Weights of a small contrastive image-text model: 4200 steps.
Rows from block 2 of the text encoder, named by matrix and row number. Rows with one number belong to one neuron. Each number is 500 + 25 x the weight over its row's rms, rounded and kept within 0 to 999. All counts start at 0. Numbers have three digits each. After the name is the row's rms in percent of the matrix's.
# gate: MLP gate (text_encoder.blocks.2.mlp.gate.weight, 768x256), inputs 0-255
# fc1: MLP up (text_encoder.blocks.2.mlp.fc1.weight, 768x256), inputs 0-255
# fc2: MLP down (text_encoder.blocks.2.mlp.fc2.weight, 256x768, transposed), outputs 0-255
gate.622 288:510492448504500509504477496500495485488507513507481516498495494527494512509499473515480475505560508486469471537489498507511475500466474468534535510518506490521519501497467479501512471525517530485463495474455487467502505494501478482482513468512481504561536523472480497464483527525485546518502483536585509484497446523498507511501480468516533510482520497498516514501489471486516505492495517515486562516467474518483522517495494524471511520531499514506514511487489554511471448524501537454528503486473523490490536490478472534504478485443472499499501518462509531498499517502483498524516475494448436523513523506506485396499522506551494535498529497516528499512568465432489524499490523536498463541475508505516507497493509471506508448562477545481498504477504487484496509477471505
gate.623 016:531495513530509484482505518507494537475484547524477500472521484468456473503528536501488514469523497505506435495510491494493521543508524519466535498500520496517490500517547499524489506471506547500512484481499443486481498487491504544530497466511495465531521493501495500505500474500501473515504492549479520459465463520536505466475452508500483503531437507517506470551501504474471525475508506504506509488527518492514519484509504518529518508471506566485501494527507533516502525509509473538511508517529510475505459506508567508497477485503524467525510485445524514511522519505556515513507484522460493478516531470474499488523502518502448531502528500456489488523471469451507466465469500544557544568437516522534472510508509455519477552508513500470516457476509512509502501479469503
gate.624 020:493499482538511565493474473479511519499472499444519503492521542517517511489488521508480514503567495470461482529487508487468498466508527496450500467541506509526459515510486494519500510565540532481542480507519504463515488507483496503484507492492497558467498540485466516501498500542494523479491502541479479496522496502487528446483469506473528526543521532519566464505492499534551503510502495494467507532479464483494469478520492484499514515492484487457497526497475504524457529521462461508500484523520517464529536515503505514504472477481486482540481495511492530513513542492495527459493533479447454493499481494511498478515505511522493463444506473485498467505506540544479499506527528517489502470516516490546495454495547530518501482495457496438539504495490519496486495532448473
gate.625 016:486531516502508508483532488524482517438482498495514442482517488486490490522485468496506485497473528506523465539539508479444485481530499505489505536485433525475525549485487491469564457472531471451510523517500482457507486509492491531469450482482477532488488480519483479521540531483465497467479533543512504473526518484483515488536458517478579440461544471527493482521496462455490473537489495501482522521516536519512505506467470510535499489514489511447504509465493524509517475460501471511513482449496537529498522511463491552517487507498470457485481516469527494478466515535503488509485502503523481494497504514524471497546494501471493500517461498481497468519511518522514512505498497499517474550536476488529481490482505499506480540489473524483503513548517500493514501519464475
gate.626 010:501476515500477497481462583488528536465500487455538504509488501473537544489480517505477512452514489507471494503476511492472491486497554483509450492481476516466472493493513541442493519515524494536500477505487544463479511492488502494492509528486528481535500476504498493529510474474514471523486485535513501492490526494523474490519520517462500554486504521527496461495496511487529535472509526499514497508508530529473522492499511432504498482484479489476493564542538460493481496523502476544505487501477514457536496484527528512499519471505484461497507427476438498520508503484482573493480490497542503464438515503489493462495472447525505502495498468474491438517515503512476479488472513546518491453498479516499524514514528459506466501494510525455529470496487518491516492491483517
gate.627 033:489534498504504495474519519442526590499484469446550489505496531480465549508502453504526497525495526541470492524497477504490495483493524492526443457506499542495505483487478470499551483485478525508451526478484517495546466502523488530521530491493587444533486472480497479482528493509528516520485467492545506480535524529484465505443481472499488520514492551520505515542527491503503477499472497508481540495487470486527510469472535478549500499520457507489501558495505501509518499516470523517487521544467517517526519498506480520502510515509467484489463444488463501486486500511531498502479500529509486476529482519485506506509478513514508515523496497464502499534483424468494501478479504471489468478522491485469512505504480518480535497516470515490502470512515518495533500538478480
gate.628 017:480517470519488547470522495501489519499481465452522518496509490523487502478493521502481522492533526487493502477478509519432494488515523458468508482516512505512466533531516538525513525513546480511524513522502518470545501480485505494492490458510476525496490514491493517563507472530506489495466459486430505489524481509516508466496472535451517527525516479529515470492563516515550538489511492498481537501506483498518532497521495511495491490543479475439496527481474484510503493536462466498497509500486506497551504519476528538524453453473470481533439489481463545469488544481501505499504515485487467495535521513487505465495536520487512494452510506477479494493485489506533493493494519512523501512483479524545492468491508513486453461467454533445521528495501549463470548519466491
gate.629 014:533464457525485504489494478487478535500486505495456513484486512525509561511534563471493511477529458472491527471528483479552495529513472479501535496505520490481506463499508508522480498507516451495527481502486525528490525481511487507487473456498520486501491492473474504552495473555511504504500481516549527511468532487486524509537492496494476445483530468419513502472522503491505533467468564514510457451524487521509488500516477547484499516468518490503504516468501454465489492506529494535538541482537492493471506533495475515512467494501528496458481486484530520514505512450488516530515462494481504476487506537535491533520515494449479505523506515496554493474515501556540500486505465536536499486496517502554487499525517505488492496517513495550497493471502439518478505513466510
fc1.622 263:446505570490482466435464478512496505529465490471488494505488492484497519510515493489510465495471510531480506484475527504473515486496519502505491533481520538500487527484558467487517495495515493449495485485508454494495497537484527516535470488516561479551492487505516533516509529495444513469517490555491502493466563525490508476485478520515514511504459513491496485518516456521479474462515495502516504502519515497493444465523511459496520485466472504472537529459510473521475541484509497509492485512464512499526471493478491464521517466547495504471507506521484488504546538492491496503507486522457534512490512446510525497506518539438486444499488471487444485505475525457453472493532520501482504520537525505524455484480446486509470484504483492507535506489468513481480519490514540
fc1.623 019:501527485469431512495510507528499516527496514490524537498502461506493559524477497514503504501506471502484494532495507498457529504499474473468538518511505517514503504502516471487501497471519463509491458520516503480536505472510513483485500464526547491474448554518462526485535540512513491488486486495501465485500486511469509530463511503514491533459543507492506500465507465495479509487484486506507459519517498506472492442537517544517495523495442496463571507527520527518493470515501540506537527504533498471488520467534478469480511502492490523528459462457493520539480509463453492505538489522476500497447488470513495493544522487497524540467560523477486535497537465498508493495496501527522491521511496475528491490437512522528459476538464467509498530491508548465506526465465473
fc1.624 021:476502464520497553516488481494490520508501493496511490491503527511495509454485528489502505480519528483485510484519488525481487500489519515471524475553522493547481515469492529531522513536524524528540491511539521486517502507476509506447486462515507545503491528487471490512547493538480530495479509516476495521498482490442526454498449533517491505541532543487528441473494511555547482489505465474481522526467490485537490484518507538484478489498476471473478549534488473486471557562476457510492518509523527464528505529495514493487491481497491474525487504518507535555475563492511517480486511463449483526482490460498491488492521499516508451469504489489516481467524509500464500493538507517470511506527473437550489476490527538494518461522462499481529534512484511475482495509478473
fc1.625 020:476474514522546512456518526552426520490489502517498546510521534509485473498479489473473497512510521492512515497490539507489515495498514535483513483498455485511508542496476515508519517503528529494459497531447487466504493492501510494477509498475498523422499525492476471548481513483496510493481475486534520497451491491480492509519521486458467402520530479524476500490479518475529491495521515480526519554482499469451559513458482539506478487484450488499501484500498466529457506482508471501475531513535474493529507527489496575534526485475475472504478511490529528547497501516471514516483492508523481501501487456529483432508483499524480476509509524496536499500516504510547516521475515543499483518491486514444518516536519497482523528480495456490520497524508491523511505529510533
fc1.626 012:496506462530516478536497450484461488501532495540527508520493485503466465516532471473537551506485516520547491491520526516506506528501499513522518528520510503531532523496477467557505487498479484464482558471539499553492521485508485513514457507526527511468486487519561506447515529520520505463496544515503493555458489512496512500486494472522523473519509536462481526527491493490489433512497467487508495524492479513532498490499473520479538504463532484502523477490439520502506492458527503478516527539474517548494488482511499463498515546514486527499532540514547504486531505507523440469527511501478528509531476496506488555484489536470521484487503530490490528481499515514558547509543518464510475543495511458489479518504487523513520499495501514550495507521500495524477525519524515
fc1.627 038:476488512521507514491447494465519499506475473487509507486515542508460566487500482517491487506523519518480532491493479501484474451486488458494491465496532510496513513509499488506550507530466542492432487499462469490504458443533514537508547469523561463512481505498479493482505507522492552529488459505518468502518524521474500487442490472542484531488510519484483481487575502513522512457444514520489520520507467510499485475481520492536505489501474511487502512470483517522513477514501524500534519530475479479549534512491469508487498517518491519508531446547509539456485467539528476509498499545508479524486474504495531515485497536469498499541529471498476510510473422456501504485496495480483499523523497511486484493527492487466531470495479476477545512514480454490488524528499486
fc1.628 020:527481484523512520500436517503517564458491466442510525521507463500497491459493516464496540475540513498484537494508498531468529472473537455460460469522505459510476520466487534531505483552504537488541481538510492486529504511468526519524474484553502528497520545498480469545481512520538543494468509501502465506504506512530486462491448529508470509541508553482502458501496501505538510510505468475466487505483461520539523454499531538522489489522480484444474504518495504514468504512470447501505493545509512485558479471510486531486530515501501510548486515486472557495504530480527491521502516458469472508475483518480532497485491500484490491489516486480501481518475492538526483484533509484490498513459483481495485470509501526505486479491466518482520535495519530497482507503465508
fc1.629 018:486510523519499456481519466508532483514492488492542500460507476510485467473476475555496474512485546533486477475521545511490542555482517519482495520519532549514492515514499555496481571504527504476483522516516477510552500511495505518496489522512483496517510482504519523543515485441469477497521506504471555478497476502490507496494507529509520502483482460489497474518513501511441511537522499490563496506486492496563522510488481434487530512499483507530467487544500504519511485519479468488459532518444474506526522473508472453483468456479479488506475559516467506530487474505484468476468471527503500489493535494487506454514514483478530470508479518524454474503460497454468518538505466492507527501497499514497491492524465493498508498490526510458494478458493499523533486509561501
fc2.622 242:491525517505551493523512506460487507491481486449452480472471507560487524514492465545510435500491486493509549467479452461506502478461514480503533488465525531538499475505472512508480485523501555497516508525519523516486499460503498506470490517519471538503511491465481484488512515526479520471483498557497499500485492512474535474531500521513491484476514496508486510498516508519453524536495505537486523513499510539507501475541463523495488510533481466529461477499529465539512430503503478477530486517514470489514508536501496483537500462506517492465517531516509509470482501479482508489475518522489493529478535463461544515479494488504468486473491524486474501477505499524562540485494509534506464479533525534512455510558484475534538466522544495524519481491539501551524524458516523
fc2.623 016:520500507526430541473512477496492494490497464537513530475496469539474492477541494502516480452465518497439528552522524497536514511490480502524505522495509514510529506468475477550528500519483512507482511517521519491489510482495459526489525477525504531495483519477534458489472484530524521504533529450462457500487488489553529467514472516496509522533497506523477505505502447511491457520505541468540511482499498475520487506448472458493443555493522470508477501523487508515484499525494491514514517525536494475486546478531449510476483495481504502513488524542495522506485504485463491510521481511489510464515531499474559477485538515500506526520458479488524526486485514503522470537471548486467507508480528473510496538510512481471510509484498562492490500477581486471464482484508492
fc2.624 032:494493534461476497466502496514535482507495529492471508484477473523530497515508487502470489498484493541513499518501489506538475489504450500493489541510477509513512511482491462444574512479498534500449467477456480475432483483541490524543481543493541446464476519514520502501505536486523516526489549501515495471484490516493494535503508466518481483501490465510468499529491487497450482507493521490502470494527515489493476538489494539486515520539533524536490476492497478495509523480509521471499485443511494495461476487482475484458524518532502535470496479508492492520527464475521491484487507549559522507497514498497485535527486499474478547534519483520492504535491465488509538506456492498479476499497491533449534506503468441444509486453500506565479474513460504503540498455481484
fc2.625 018:489466533555503527567523508509503535528489488509498506537510484501511511481507534484512511476492519525490527470488483509487507477522474478509488528463543491528476494527476466507485538521476506506496451515475469525490500488466565495508482549516504521545478496449523488467488497509521477458520500473506523537481526528455468472511491488480498517526502521502491496430506496520502526485542528537509513507459469534536491481495537509536497501482505498498507508464517481486475524524477482405510533521492502497459517484509525428447453513475502524503521486504501523531513481476516524488519479457508482487491517472489515471481537507464484522513538484472485503551521511501515465561493489490497494520509497469493523499472498481457468509441544514467479497491488528496483519497519481
fc2.626 019:529509485519488483554477470530478467510493498520506483506495489545478524509521490508473526527526511519521485511471494498505478468484481454538505539538508546488488510543475487529468492497437541478518534436489432510507479477458506510550455490469500546498502494519493485459510499508487499472521494540528476505516499523511521473489461448486493470487526487511499528453491506541479466499504495509483523443502484512501499497486512550504504482499487491515494508483496520509492457504498530455502531495501539509487511450474508480479494514490501512464506530480555491492531493455532470468532495489510463472525521487500497510464515511515503532478537505478507524539514481481561578513513516520472516542462506516506489488529504510456499479473499519547477478495518533507549456510527519
fc2.627 041:480534535520487538495521477529480474521509495542488469482497510469541491495505520495517494450472506505496502501523495532486543520537508519455515517519471467538502513505507501548517481535505491483514503505505521504482515501502496545465477562519497559476509513468506511481470498499504515487503545443435556549485497478514475503521518523514530490491515480507500500458487523473464527546495537501560489552496509504521523456517460484522479515461511482500493500525495476485519503518480471500525490479555485510500503513477462502519455496482521463544489545519510505510492530521498492516499522449489520515517490476505505522524506515483524466495438530475487506449465521512513477507518514478524515507513538455464478483460492517546506505472488506512482506481487498488448521579468517
fc2.628 021:491504501450470515458494478500522491528496506505477524486483456516504500531510463444501492490492507528538507501482501509540496503497474509464500558502488469558503512450510498476551484513492541518476486465474482476455516472531471539548468510530530479462470490493541497494460532473517539494505532488519498470453489500481488553500526497521476481482505472511467496493489522491464491501491532508491476520500511469486508517493497539470511521508545501519509500497485479473531529466514500470526504469497490523474482517473461458472514529518514542489508525522517481506510482465496487497493502543551526554511512496478501514503521531473491532522491501499503531501469456527519529486478503489480477506453507504456491480471464431474483509469526514589441487480479499500479510454487500
fc2.629 019:455516511482545452506517485544484507493490535480497473460490519505519489491459502514521500526495492518533509457460499467492534540499494494529484533470503519547468504486523533509492493492513553525514510564514468511544488517500500441445475496527507455489501521528497498556532474463470490443534497478520525490492530547489480539510500533528490486506484499456474524503503496510488515522527480498518471484537487535517533531511512515475489500512508505490486476480502561531487504493493467493508513540450496534532481492485501457486528505500494531506536524531549473470521507474528481486502494490490501485452451485490514514531476514463483442528504537498466503521501488540508505534536467451473518497530474519478532471473487520536527517505503492508505522478476475514502477481550514